A small segmentation model, trained from scratch.
Training: adamw at rate 0.001, 12100 steps, batches of 128, held-out accuracy 99%.
Data: 97500 training examples, 15.9 epochs.
Rows from block 0 of the decoder of a small segmentation model, named by matrix and row number. Rows with one number belong to one channel. Each number is 200 + 20 x the weight over its row's rms, rounded and kept within 0 to 999. All counts start at 0.
After each channel's rows are labels from the 100 images, of 14976, where the channel reaches its highest value: "strongest on" is what is common among them. Only what is clearly more common there than usual is listed. The data: scattered letters and digits in many colours.
# convs1: 3x3 conv (decoder.mid.0.convs.1.weight, 96x96x3x3, each kernel summed), inputs 0-95
# convs2: expand pointwise conv (decoder.mid.0.convs.2.weight, 192x96x1x1, transposed), outputs 0-95

convs1.17,200,210,164,199,208,190,209,169,207,197,179,172,212,218,162,205,176,150,189,214,214,226,175,196,184,217,181,174,212,192,198,205,212,200,212,185,175,196,207,219,193,198,200,210,202,204,175,159,133,194,181,190,174,188,214,200,171,201,225,217,196,220,151,215,195,193,188,209,208,240,158,176,175,204,235,207,184,192,212,239,205,204,185,157,205,202,197,204,187,192,202,185,201,190,206,203
convs2.17,200,200,200,200,164,181,200,200,200,162,221,200,200,227,209,200,200,200,200,169,200,200,200,200,200,233,200,169,176,200,200,200,242,237,173,200,158,228,237,200,156,247,200,219,200,200,200,200,200,200,200,200,228,200,200,200,175,200,200,200,200,200,200,200,200,200,168,200,232,200,200,200,200,200,200,200,200,166,200,200,200,230,200,200,200,229,200,219,156,220,175,200,200,200,156,167
strongest on: the character O; the character J; largest: O; largest: J

convs1.67,188,194,196,200,198,200,220,190,192,203,201,194,220,176,175,210,220,154,200,205,163,208,204,216,170,205,233,191,177,202,213,208,180,200,186,205,209,188,226,191,202,206,216,209,211,174,209,219,200,200,204,186,131,200,182,199,205,159,203,186,180,209,193,200,190,197,192,181,200,203,162,208,220,223,200,105,181,199,200,207,218,216,172,168,206,238,211,194,181,220,196,188,200,181,200,196
convs2.67,200,136,200,241,200,200,200,200,167,200,200,200,200,200,155,177,239,238,200,200,200,200,200,200,168,200,200,200,200,200,200,173,150,200,165,225,200,164,200,243,200,200,200,200,161,200,200,241,200,234,200,200,200,170,200,200,168,270,200,231,200,200,200,200,222,180,200,200,160,200,200,243,200,138,200,200,165,185,200,200,200,200,200,200,200,200,200,200,200,200,200,186,200,214,200,200
strongest on: the character Y; largest: Y

convs1.89,239,188,172,185,212,183,148,200,207,190,186,107,215,208,239,223,188,173,201,227,196,194,174,196,146,228,199,200,187,191,200,184,175,212,200,197,170,200,173,222,192,187,211,200,220,203,205,196,168,204,221,196,192,189,204,214,182,174,206,208,192,212,211,206,198,216,177,181,197,186,193,175,195,177,213,186,192,198,200,193,215,166,190,168,205,209,209,179,190,215,207,195,182,176,187,209
convs2.89,210,200,200,200,200,230,200,200,200,200,200,225,228,242,200,200,200,200,200,200,200,200,200,200,200,200,230,200,200,200,200,251,180,200,200,200,200,200,200,200,200,200,241,200,200,200,220,200,156,200,200,200,237,200,200,200,200,182,200,200,200,200,150,200,200,249,200,215,200,200,157,200,200,200,200,200,240,200,225,200,200,200,200,200,200,254,200,200,200,200,200,225,184,200,200,200
strongest on: the character D; largest: D; count: one; the character B

convs1.27,154,217,175,195,204,200,207,225,206,196,168,179,205,191,207,214,216,193,185,214,210,180,218,228,200,200,202,191,200,233,207,230,151,180,199,204,200,190,240,195,202,170,243,198,212,208,187,205,204,217,194,171,193,184,200,201,205,191,214,175,167,186,202,202,204,175,196,211,190,189,190,200,191,212,216,127,204,171,184,215,200,236,198,197,205,146,222,177,233,204,188,212,204,218,243,207
convs2.27,185,200,228,200,226,200,155,200,200,200,213,200,180,160,200,162,200,200,200,200,253,200,144,200,200,264,200,200,219,179,175,200,180,200,200,200,172,200,174,200,200,200,219,200,200,200,183,200,144,200,165,200,179,200,200,200,200,227,226,200,200,200,232,189,227,181,200,200,200,200,200,200,200,200,173,200,200,165,200,200,200,247,177,180,200,222,200,200,200,238,135,245,233,200,200,200
strongest on: the character F; largest: F; the character P; largest: P

convs1.24,193,164,187,205,169,160,154,215,191,178,191,185,177,217,190,163,212,210,213,134,193,193,172,195,205,200,187,205,200,173,211,200,198,195,219,193,200,212,197,209,203,174,173,195,192,202,193,202,161,205,215,198,211,196,214,183,204,209,185,205,233,203,170,188,206,196,218,199,189,185,199,194,192,186,194,221,153,200,201,200,180,244,204,195,196,177,143,195,212,190,226,154,190,158,215,200
convs2.24,188,171,200,200,200,179,200,142,200,220,180,200,200,200,186,200,166,200,222,200,200,200,175,184,172,200,200,178,175,216,178,173,224,186,200,200,200,200,163,176,200,200,191,200,180,200,200,200,200,200,200,221,220,215,155,177,182,172,177,209,200,241,209,190,244,170,200,200,200,186,200,200,200,200,200,216,221,180,172,179,200,243,200,177,170,200,200,200,168,245,159,218,218,221,219,178
strongest on: the character A; largest: A; the character N; largest: N

convs1.84,201,198,229,200,200,188,193,185,186,147,187,196,167,168,189,209,200,182,225,176,226,229,213,234,187,188,199,202,196,170,220,209,184,204,218,241,171,209,193,161,210,188,221,200,194,219,187,185,195,204,196,189,205,198,157,206,206,179,213,194,189,194,149,158,172,158,181,211,197,191,203,200,207,215,204,186,216,188,219,200,243,200,202,193,215,197,147,193,215,218,174,218,174,197,181,209
convs2.84,200,200,200,154,200,200,200,200,258,200,169,200,200,200,230,233,200,200,171,200,200,178,200,200,200,141,200,215,145,151,200,200,200,200,200,233,200,200,163,200,200,200,200,200,170,200,215,200,242,200,162,200,170,171,200,200,200,168,200,147,200,200,200,200,200,200,222,178,200,164,200,200,163,200,200,200,248,200,200,200,184,200,200,200,200,200,200,200,145,177,149,200,200,158,174,200
strongest on: the character N; largest: N

convs1.16,181,212,196,206,198,186,205,197,193,182,212,179,187,172,167,157,173,188,203,159,163,200,174,220,228,207,193,152,191,217,185,204,212,175,169,202,202,184,196,125,206,227,203,202,157,216,222,214,210,218,180,188,178,213,197,194,211,226,189,186,228,204,182,200,161,204,183,204,195,190,184,185,246,200,195,212,194,177,192,208,204,200,200,180,183,212,232,181,207,191,189,210,209,219,209,178
convs2.16,200,200,200,200,220,200,181,200,170,200,200,200,170,200,156,200,235,200,200,225,200,243,200,200,200,232,200,200,263,224,200,200,164,225,162,163,179,200,200,200,200,200,200,200,180,175,200,244,200,240,200,181,200,179,200,200,182,200,200,200,200,200,200,200,200,200,200,200,200,200,239,200,200,180,200,200,200,200,228,171,200,200,200,200,200,200,200,177,200,200,244,200,200,200,171,200
strongest on: the character F; largest: F; the character P

convs1.37,168,159,230,192,189,200,191,203,208,176,223,230,220,180,162,207,202,248,220,271,199,222,178,206,214,194,213,207,184,211,171,183,226,195,187,183,216,214,187,180,177,170,205,199,201,196,203,210,200,186,170,199,165,193,194,194,176,177,179,213,162,214,220,186,210,191,210,210,201,191,182,199,168,175,200,205,216,192,190,209,163,200,181,215,205,228,170,195,165,197,168,200,219,203,198,188
convs2.37,200,200,200,200,176,200,200,200,200,200,200,234,200,157,187,238,217,259,200,200,200,200,200,213,200,200,132,200,200,200,200,150,169,177,200,239,222,200,200,200,200,200,200,200,200,200,200,200,171,200,200,200,174,200,229,200,200,200,200,200,170,200,200,200,200,200,200,200,182,159,200,200,173,200,200,200,166,200,200,200,200,178,200,177,200,171,200,168,235,200,200,200,200,200,200,239
strongest on: the character M; largest: M; count: one; the character W

convs1.65,175,199,206,204,188,194,211,193,187,162,184,188,177,163,186,158,180,203,200,169,154,185,200,191,219,192,187,155,195,213,248,196,196,190,181,228,170,200,200,135,202,208,200,200,180,185,209,195,191,225,170,206,209,196,185,193,224,220,193,148,201,211,166,186,177,200,167,208,217,191,171,194,220,211,224,188,195,177,188,205,190,229,200,172,189,222,201,200,192,217,198,200,190,214,194,184
convs2.65,173,200,214,200,200,200,200,200,200,200,200,200,200,178,155,200,216,200,230,216,221,218,200,200,200,237,221,188,249,200,200,200,172,239,172,200,184,200,200,200,200,200,233,200,200,176,200,200,200,237,200,178,200,200,200,200,164,231,200,236,194,200,200,200,223,200,200,200,175,200,233,200,200,167,200,200,200,200,240,167,200,200,200,200,200,200,200,200,226,200,200,217,200,200,179,152
strongest on: the character Y; largest: Y; the character T; largest: T

convs1.36,177,206,200,217,178,211,207,161,194,202,197,192,193,187,183,229,199,141,175,210,192,193,182,205,197,199,219,182,209,210,158,189,200,169,157,216,200,201,191,178,198,190,205,192,179,179,216,219,207,205,194,182,196,176,192,197,204,241,197,186,223,218,169,205,192,193,167,207,200,183,185,173,219,176,192,217,194,164,193,211,192,188,195,249,215,174,232,163,225,147,186,167,180,193,201,200
convs2.36,170,187,200,200,232,200,216,200,200,200,200,167,225,172,200,226,180,200,200,169,200,200,173,200,200,200,217,182,216,200,200,200,223,283,156,214,200,247,200,167,200,176,200,200,200,200,174,200,200,200,150,200,200,170,158,200,175,250,200,185,200,200,200,161,224,200,200,200,200,200,200,215,237,168,200,200,200,200,200,200,200,200,200,200,200,173,200,200,200,222,200,200,200,200,200,200
strongest on: the character Q; count: one; the character P; largest: Q

convs1.61,197,172,200,204,197,227,183,206,200,187,200,195,169,220,196,170,187,197,195,170,158,209,200,182,171,200,214,194,226,200,197,202,181,200,248,190,142,184,189,235,211,167,195,192,232,192,196,170,196,190,175,199,204,193,194,207,160,159,206,223,214,199,171,184,176,201,219,203,189,202,206,188,187,193,213,188,196,215,209,207,215,209,205,181,203,181,148,200,167,250,174,233,207,184,183,203
convs2.61,221,200,200,200,200,200,200,158,229,200,200,233,200,200,200,200,200,200,200,160,238,200,174,200,200,200,200,200,160,231,200,227,200,168,200,200,200,200,239,156,200,200,228,200,200,200,200,150,269,200,247,154,200,200,200,172,200,200,200,200,244,200,223,200,200,200,200,200,200,200,200,200,200,200,200,200,200,219,200,164,200,200,200,200,200,235,200,200,200,200,155,200,200,200,200,200
strongest on: the character O; largest: O; the character D

convs1.80,213,182,200,193,233,185,183,217,215,187,202,177,207,165,248,200,185,231,163,252,211,184,184,194,176,203,215,204,229,219,194,194,205,201,146,193,191,187,214,220,204,212,211,189,229,188,183,216,179,200,228,194,213,185,212,202,200,142,200,224,171,212,233,212,209,195,173,187,200,207,187,190,208,189,205,159,200,199,205,188,201,180,198,233,193,189,230,197,191,220,219,211,183,182,246,196
convs2.80,200,200,200,236,200,200,151,174,141,200,244,200,200,200,200,121,200,200,200,200,200,183,200,200,200,200,200,200,270,200,200,200,177,200,151,200,175,200,200,200,200,200,230,200,200,200,243,200,151,200,225,200,200,259,200,200,141,238,200,200,200,200,200,226,200,200,157,200,200,200,200,200,200,200,161,200,200,200,200,200,200,200,200,200,200,200,200,200,200,200,200,200,200,200,200,200
strongest on: the character B; the character D; largest: D; largest: B

convs1.87,193,208,240,209,195,209,201,140,167,194,206,204,192,164,221,200,204,169,195,122,222,186,209,189,189,185,195,199,180,190,179,200,200,223,208,217,187,208,200,203,230,177,204,207,183,203,190,200,209,194,188,195,197,201,200,191,183,164,196,178,235,210,210,202,208,180,202,190,188,199,160,195,180,187,172,220,207,199,183,203,217,187,223,239,206,152,215,212,207,161,201,180,156,188,192,201
convs2.87,200,200,200,200,200,200,241,200,200,200,200,200,200,200,200,200,171,127,200,200,143,190,200,239,203,200,200,200,157,200,200,164,200,200,200,200,200,200,200,160,175,178,151,220,193,200,168,200,200,167,168,200,227,200,200,200,164,200,200,200,200,200,200,200,200,200,200,200,200,200,237,200,200,200,200,200,227,200,157,200,200,137,200,200,200,200,200,200,155,200,189,200,200,200,252,200
strongest on: the character Q; count: one; largest: Q

convs1.82,185,206,194,202,188,212,188,201,184,195,250,224,177,215,198,179,206,224,212,149,204,196,181,190,192,203,201,238,187,172,185,205,177,224,213,175,194,210,150,235,229,188,186,200,229,241,203,209,193,212,199,228,203,214,216,180,205,190,195,207,226,191,186,194,203,200,243,197,204,225,229,200,168,182,213,204,183,220,205,177,216,211,212,264,195,191,164,181,211,202,207,181,206,174,193,187
convs2.82,159,173,200,200,200,200,200,200,200,200,200,200,178,200,200,200,179,220,200,238,168,200,171,169,200,200,200,200,200,211,200,161,226,178,200,200,200,236,176,200,176,200,200,200,181,200,200,200,153,200,200,200,200,215,175,200,152,200,200,238,200,253,235,200,244,166,220,200,200,200,217,222,200,171,200,200,200,169,159,200,223,200,200,156,200,200,200,178,200,240,158,223,220,220,264,200
strongest on: the character N; the character A

convs1.60,227,206,182,200,181,151,180,195,185,182,210,205,200,211,171,233,169,194,207,270,182,206,200,215,182,219,195,210,212,194,200,181,218,211,173,209,197,191,192,235,200,163,202,210,187,211,228,211,182,202,203,169,180,185,188,199,215,224,216,199,191,206,200,214,200,207,178,183,207,200,153,146,209,180,203,232,191,213,223,185,192,204,212,193,235,209,190,195,174,197,182,163,178,185,176,231
convs2.60,200,200,200,200,200,200,235,200,200,200,200,200,200,200,166,254,200,200,200,200,200,200,200,200,200,170,200,200,162,200,200,161,200,200,259,200,200,200,139,200,200,200,200,200,200,200,200,200,200,223,200,200,200,200,200,200,200,200,164,200,200,200,200,200,155,200,200,200,200,200,200,200,200,200,200,200,170,200,267,200,200,236,200,200,181,200,200,200,200,159,200,200,200,200,150,200
strongest on: the character M; largest: M; the character W; largest: W

convs1.7,238,168,191,181,202,173,214,179,189,207,202,208,208,187,222,190,175,168,196,239,199,182,200,218,184,208,200,218,202,213,175,188,185,249,170,212,191,200,200,213,248,172,230,196,171,182,206,200,178,221,210,182,191,187,214,205,192,203,201,194,192,200,206,201,229,195,189,175,226,217,197,193,192,197,201,214,198,198,223,193,208,148,201,186,187,240,214,215,185,215,210,164,179,141,164,226
convs2.7,230,200,200,263,200,200,260,158,200,200,200,200,200,260,200,200,200,200,200,200,200,159,225,147,235,200,200,200,200,200,200,200,200,200,200,200,200,200,200,200,200,200,200,253,200,200,200,200,249,200,200,172,200,200,200,200,200,200,200,200,200,200,200,259,200,200,200,200,200,200,200,200,243,200,200,244,200,200,200,160,200,200,200,200,200,200,200,200,200,147,229,200,200,200,200,200
strongest on: the character D; largest: D; count: one

convs1.73,194,184,195,195,204,200,173,193,179,200,200,211,177,203,197,215,199,197,185,165,220,217,205,209,200,205,167,206,231,202,200,223,204,179,256,210,238,179,218,206,211,179,209,188,205,215,182,214,202,211,178,186,202,173,177,214,183,218,224,189,175,200,169,209,143,145,197,198,207,144,207,187,213,224,215,233,233,194,203,178,207,223,186,183,194,197,194,185,173,186,201,165,225,212,185,222
convs2.73,226,200,152,200,183,200,145,134,240,238,200,217,200,216,200,171,242,200,200,167,200,200,155,200,200,200,200,200,200,178,200,200,200,145,200,234,200,200,200,200,200,200,200,263,200,200,200,200,200,200,200,200,200,200,200,178,200,200,200,200,138,138,200,200,200,226,200,190,200,200,200,200,152,200,200,200,200,173,185,200,200,200,200,200,223,248,200,200,200,200,147,200,200,200,200,200
strongest on: the character C; the character P

convs1.21,200,162,211,167,184,207,168,201,200,172,194,247,192,153,184,159,207,225,219,230,182,200,233,209,158,216,211,196,209,176,195,184,201,195,212,183,179,215,211,184,200,162,178,195,202,214,173,217,206,202,176,207,155,211,190,181,186,215,206,219,185,193,200,206,196,196,210,198,198,185,207,175,205,198,199,203,201,205,188,142,198,160,197,209,205,238,181,214,154,195,186,190,193,190,197,173
convs2.21,200,177,200,200,172,200,258,200,226,200,200,200,200,200,200,227,175,200,200,175,200,179,170,200,200,165,133,200,200,166,200,171,200,165,159,200,229,200,200,180,172,200,200,220,232,173,200,140,200,176,221,173,200,200,200,200,200,200,200,200,175,200,220,200,200,200,236,200,200,178,200,200,200,218,252,238,144,200,200,200,231,200,223,200,200,200,200,200,237,200,200,200,200,200,200,200
strongest on: the character M; largest: M; count: one

convs1.14,189,200,172,195,194,201,215,177,177,194,205,209,178,239,197,177,204,189,174,218,156,198,177,220,202,218,174,199,193,197,197,166,185,208,215,163,198,200,191,215,201,191,208,192,168,217,203,182,175,206,217,196,207,176,198,200,185,226,203,210,224,210,188,200,203,192,149,177,191,230,164,181,190,182,173,213,187,203,232,210,195,206,211,200,192,189,170,216,189,160,241,149,144,197,181,215
convs2.14,162,200,176,200,164,183,261,150,200,200,200,200,200,200,200,200,138,200,200,176,200,200,177,200,200,200,200,200,163,200,200,200,249,238,200,200,173,200,200,200,162,200,200,232,200,200,200,200,200,200,170,200,242,200,200,200,200,200,200,200,200,200,200,200,200,200,200,225,235,200,200,229,200,200,152,200,200,200,200,200,230,200,200,200,200,200,200,200,200,200,200,228,200,200,200,200
strongest on: the character A; largest: A; the character 1; the character N

convs1.44,225,209,158,184,211,179,203,171,172,171,191,178,190,163,168,200,194,162,186,201,204,230,172,203,202,235,200,174,177,217,188,176,202,200,188,197,159,198,170,186,200,183,230,180,176,209,234,188,181,239,182,201,169,200,203,211,204,209,195,208,218,230,160,205,186,187,167,197,196,217,169,187,201,183,204,244,208,199,197,206,201,168,225,169,188,200,213,195,206,204,209,178,197,200,195,232
convs2.44,182,174,200,173,233,200,200,200,164,157,200,162,200,200,200,175,200,200,200,200,200,228,217,200,200,200,219,177,200,200,200,226,238,251,180,165,154,216,200,200,192,200,200,200,200,200,200,240,221,217,168,200,200,174,183,183,200,210,213,200,200,172,200,189,229,200,200,229,227,220,232,200,235,186,200,183,200,200,231,200,200,200,178,214,238,200,200,200,200,200,252,200,200,200,177,200
strongest on: the character P; largest: P

convs1.49,206,191,208,185,202,193,220,213,219,184,177,214,195,189,192,221,199,203,264,216,212,165,205,220,173,172,190,178,185,217,183,223,201,226,182,260,160,201,198,199,225,206,209,196,190,167,213,200,204,214,184,174,185,207,186,204,185,200,176,191,207,203,211,201,218,208,169,210,246,173,189,179,215,198,203,207,154,199,216,209,190,236,178,194,194,207,219,171,223,196,183,232,156,185,211,208
convs2.49,200,200,200,200,224,254,200,246,200,200,158,200,200,200,200,200,200,200,175,200,181,184,200,236,200,150,200,200,200,200,200,200,168,200,227,141,200,200,200,185,200,200,200,200,200,200,219,220,200,200,170,200,179,200,200,226,200,200,200,235,252,177,200,200,179,200,200,182,171,166,200,200,200,200,221,249,200,218,172,200,200,200,200,200,144,167,228,200,200,200,200,171,183,200,200,200
strongest on: the character B; count: one; largest: B

convs1.10,204,177,184,190,201,201,205,200,201,206,222,205,179,222,168,168,200,194,227,179,204,196,207,193,177,176,185,199,225,185,197,209,211,213,243,200,174,208,169,247,195,198,158,202,186,215,150,202,191,184,173,231,192,223,231,186,208,224,199,206,225,198,159,194,169,176,232,200,205,228,221,200,201,197,184,176,192,199,169,188,218,200,214,207,199,167,163,239,213,183,199,164,187,210,191,181
convs2.10,170,200,200,200,200,200,200,157,267,200,200,200,178,200,200,200,181,200,200,200,200,200,200,200,161,209,200,162,200,200,181,181,200,200,247,247,200,200,200,151,178,200,200,200,200,200,200,200,153,200,200,220,240,200,200,200,200,200,200,200,200,236,184,200,200,169,200,200,200,160,200,200,200,200,171,200,247,170,200,200,200,243,200,152,200,236,200,200,200,200,143,223,200,200,200,200
strongest on: the character J; largest: J; the character 3

convs1.32,205,181,199,221,195,185,154,179,184,200,207,217,212,154,214,188,193,222,171,215,213,198,172,190,160,206,217,172,209,196,199,199,192,210,201,184,200,199,203,189,200,186,223,170,202,203,204,194,200,183,200,189,189,200,208,208,179,195,191,186,135,229,230,218,205,203,195,166,204,220,217,153,193,169,212,227,204,189,253,196,181,167,213,218,182,205,214,158,179,195,216,188,170,170,216,212
convs2.32,200,200,200,200,200,200,200,200,200,200,200,200,200,200,200,200,200,200,200,154,179,200,200,152,200,200,169,200,200,173,200,200,243,200,200,200,200,200,200,200,200,200,200,200,200,200,200,182,175,200,200,200,200,200,200,200,200,200,200,200,200,200,173,227,181,225,231,200,200,200,200,200,200,200,200,200,200,200,200,200,200,200,172,200,200,200,200,200,200,200,200,158,200,200,254,240
strongest on: count: one; the character B; largest: B

convs1.28,219,157,222,180,189,157,207,161,190,193,217,237,182,183,169,192,194,191,218,246,198,200,204,186,192,216,210,192,214,167,211,237,209,198,180,225,193,190,176,192,211,209,195,193,244,207,233,163,212,220,188,192,187,215,200,208,167,189,189,170,177,230,231,220,196,206,204,166,213,186,232,194,207,182,225,206,188,244,218,177,200,176,195,198,205,210,182,200,176,199,193,203,220,217,175,202
convs2.28,200,241,200,238,200,200,200,238,200,228,175,200,200,166,200,248,200,200,174,200,158,200,200,200,200,162,127,200,200,200,200,200,200,165,200,200,200,200,200,200,200,200,170,200,200,231,200,200,200,200,200,159,155,200,200,223,200,200,200,200,200,200,200,200,157,200,200,200,200,200,200,200,200,200,227,200,200,200,165,200,200,150,148,200,200,200,233,200,252,200,200,200,200,183,239,200
strongest on: the character M; largest: M

convs1.42,200,152,245,161,217,210,188,195,187,190,205,200,184,187,191,178,207,163,159,225,204,198,209,195,150,193,210,199,226,189,207,200,225,215,193,226,202,201,199,178,200,184,221,189,198,167,184,212,185,187,207,206,181,185,197,211,187,170,215,221,169,207,209,200,178,225,192,195,211,189,262,179,200,193,178,233,210,192,212,192,187,182,185,160,199,216,188,196,182,164,206,228,218,237,222,197
convs2.42,218,200,200,200,200,230,200,200,200,153,200,200,200,255,200,200,200,200,153,200,200,160,200,200,200,154,221,200,200,172,243,200,200,200,200,200,200,200,200,154,200,154,200,200,200,172,159,200,222,200,223,200,200,200,216,200,200,200,200,200,200,157,200,200,200,233,200,200,200,200,200,172,200,200,239,200,200,200,200,246,200,200,200,200,200,200,200,200,200,152,200,200,200,200,200,200
strongest on: the character B; largest: B; the character W; the character H

convs1.0,194,213,189,219,166,205,221,175,194,203,209,189,195,190,177,205,177,165,191,181,187,194,188,194,212,216,181,184,200,203,184,180,189,181,185,196,176,217,196,227,186,198,224,219,195,205,206,164,171,208,170,224,219,185,175,200,191,222,233,205,219,193,165,200,200,217,122,234,186,218,162,208,207,185,222,236,214,182,209,209,193,161,195,200,203,179,193,181,195,174,212,152,187,217,185,204
convs2.0,200,166,200,157,218,181,200,200,232,200,200,200,200,200,200,200,200,200,219,148,237,200,200,200,200,200,200,144,200,200,200,200,200,275,175,228,167,237,200,158,179,200,245,200,200,200,168,165,200,216,200,200,200,200,165,181,157,200,200,200,200,200,200,200,200,200,171,200,200,200,200,227,238,200,178,200,200,200,229,163,200,245,238,200,200,200,200,200,200,200,174,240,200,200,155,136
strongest on: count: one; the character 2; largest: 2; the character Q

convs1.4,218,189,200,178,196,223,160,218,217,198,196,189,200,205,197,207,198,222,209,248,190,212,184,200,158,200,228,206,215,188,217,197,174,194,216,195,184,196,200,227,191,220,180,200,261,190,205,185,204,182,196,204,172,200,205,212,152,158,200,235,142,189,191,209,192,219,210,183,195,222,258,200,172,207,237,196,192,200,207,216,200,189,198,160,195,209,171,206,188,213,196,219,194,200,198,194
convs2.4,200,200,200,241,162,167,200,200,200,200,200,242,200,200,200,200,200,200,200,200,200,200,200,200,171,200,150,200,200,200,200,200,200,126,200,200,200,137,200,200,200,200,200,200,200,200,200,200,200,200,276,200,200,269,242,200,200,200,200,200,200,200,140,230,169,200,200,200,200,200,200,200,200,200,200,200,200,200,200,200,200,200,200,200,200,200,200,200,236,200,200,157,200,200,200,200
strongest on: the character D; largest: D; the character U; largest: U

convs1.71,212,172,202,177,157,202,183,165,188,224,200,200,195,210,202,236,186,200,187,200,200,195,202,204,207,208,191,199,200,198,220,201,209,195,207,196,231,189,182,196,209,197,240,211,219,219,223,178,162,221,211,189,194,198,210,209,198,209,194,187,191,219,221,191,209,190,190,197,210,221,206,175,227,190,216,215,183,193,242,211,196,210,212,121,212,232,166,219,197,212,200,193,206,117,206,223
convs2.71,219,244,200,200,200,200,200,200,139,200,200,241,200,200,200,200,200,200,200,200,200,200,200,115,200,200,200,200,200,200,200,200,200,200,200,200,158,200,219,254,151,200,200,200,200,200,200,200,200,200,255,200,200,200,200,200,200,200,200,200,227,200,200,200,200,200,200,200,200,263,200,139,200,200,200,200,135,200,200,200,200,159,163,200,200,200,200,200,200,200,200,200,200,200,200,200
strongest on: count: one

convs1.57,182,209,196,202,197,178,201,172,183,189,208,215,201,189,164,233,184,122,221,214,240,214,188,222,204,179,156,174,196,211,204,225,207,180,208,209,215,163,232,157,204,187,212,199,198,200,173,200,181,210,185,186,190,180,200,193,200,200,240,187,207,191,184,183,172,177,196,252,213,199,171,184,190,184,215,206,187,214,179,218,200,182,206,195,222,199,211,198,222,196,198,163,213,188,213,208
convs2.57,200,200,200,200,200,200,160,200,200,200,267,200,200,200,200,200,165,200,200,164,200,200,200,200,200,200,236,200,200,200,200,200,200,200,166,200,200,200,244,169,174,200,239,232,164,200,200,143,200,200,200,234,238,200,200,200,200,200,200,200,200,159,200,200,235,200,200,200,200,230,164,200,200,200,200,167,200,200,200,200,200,229,247,200,200,200,200,225,200,200,158,227,200,200,161,154
strongest on: the character J

convs1.95,230,184,191,205,180,217,195,179,198,197,213,209,188,186,175,169,213,225,215,195,185,196,202,199,190,197,195,202,193,181,200,212,157,227,182,188,207,193,201,220,214,182,216,195,198,194,224,178,209,202,193,200,185,202,201,200,127,201,177,209,180,221,211,215,192,218,190,161,206,236,248,183,176,200,197,242,190,209,225,163,167,158,196,237,213,211,173,200,178,198,213,177,162,187,217,209
convs2.95,200,236,200,239,200,200,218,200,200,200,169,200,200,200,228,238,200,200,200,200,163,200,200,200,200,200,200,200,150,200,200,200,200,200,200,159,200,200,235,235,200,200,156,200,200,200,238,200,200,200,173,200,200,200,236,200,200,200,200,200,270,200,184,200,169,200,200,236,200,200,200,200,248,223,200,200,200,213,151,200,200,156,200,200,200,200,200,250,231,200,200,148,181,200,258,200
strongest on: the character M; largest: M; the character W

convs1.79,192,220,218,200,215,173,202,200,187,186,198,198,210,180,238,209,207,152,141,200,213,190,198,215,218,206,178,230,202,203,217,220,220,213,184,202,193,213,223,199,210,147,196,210,200,215,197,199,185,209,212,203,200,190,200,207,230,241,221,194,243,210,192,196,208,194,194,198,206,188,167,194,215,172,213,196,193,187,200,212,244,210,197,213,215,151,256,200,225,212,224,164,193,172,207,220
convs2.79,200,200,200,200,200,200,200,200,200,200,200,200,200,200,200,200,102,200,200,200,200,200,200,200,200,200,200,200,200,200,200,200,200,200,200,200,130,276,113,200,200,200,200,200,200,200,200,200,200,200,200,200,200,200,200,200,200,200,200,200,200,200,200,200,200,200,200,200,200,200,284,200,200,200,200,282,200,200,256,200,200,200,200,200,200,200,200,200,200,200,200,200,200,200,200,200
strongest on: the character Q; the character 2; largest: 2; largest: Q

convs1.29,211,191,194,195,201,170,204,160,191,206,196,200,174,192,215,189,227,137,206,179,187,185,225,205,208,208,207,210,172,194,192,184,223,223,159,184,198,228,204,184,206,165,222,231,170,199,202,242,200,226,195,197,198,200,232,196,182,211,189,190,217,213,179,231,210,200,173,199,200,200,150,191,180,211,205,206,199,204,213,195,224,163,211,237,198,180,232,182,212,181,242,194,177,173,205,207
convs2.29,200,200,200,200,200,200,234,182,200,240,200,200,200,200,200,200,139,200,200,254,173,200,200,200,200,200,200,200,200,200,200,200,200,200,200,200,200,252,200,200,200,200,200,200,200,254,200,200,200,200,113,200,200,200,200,239,200,200,200,200,200,200,200,200,248,200,200,200,200,200,200,200,200,200,200,200,200,200,200,253,200,200,200,200,200,200,200,200,200,200,200,200,200,200,263,200
strongest on: the character A; largest: A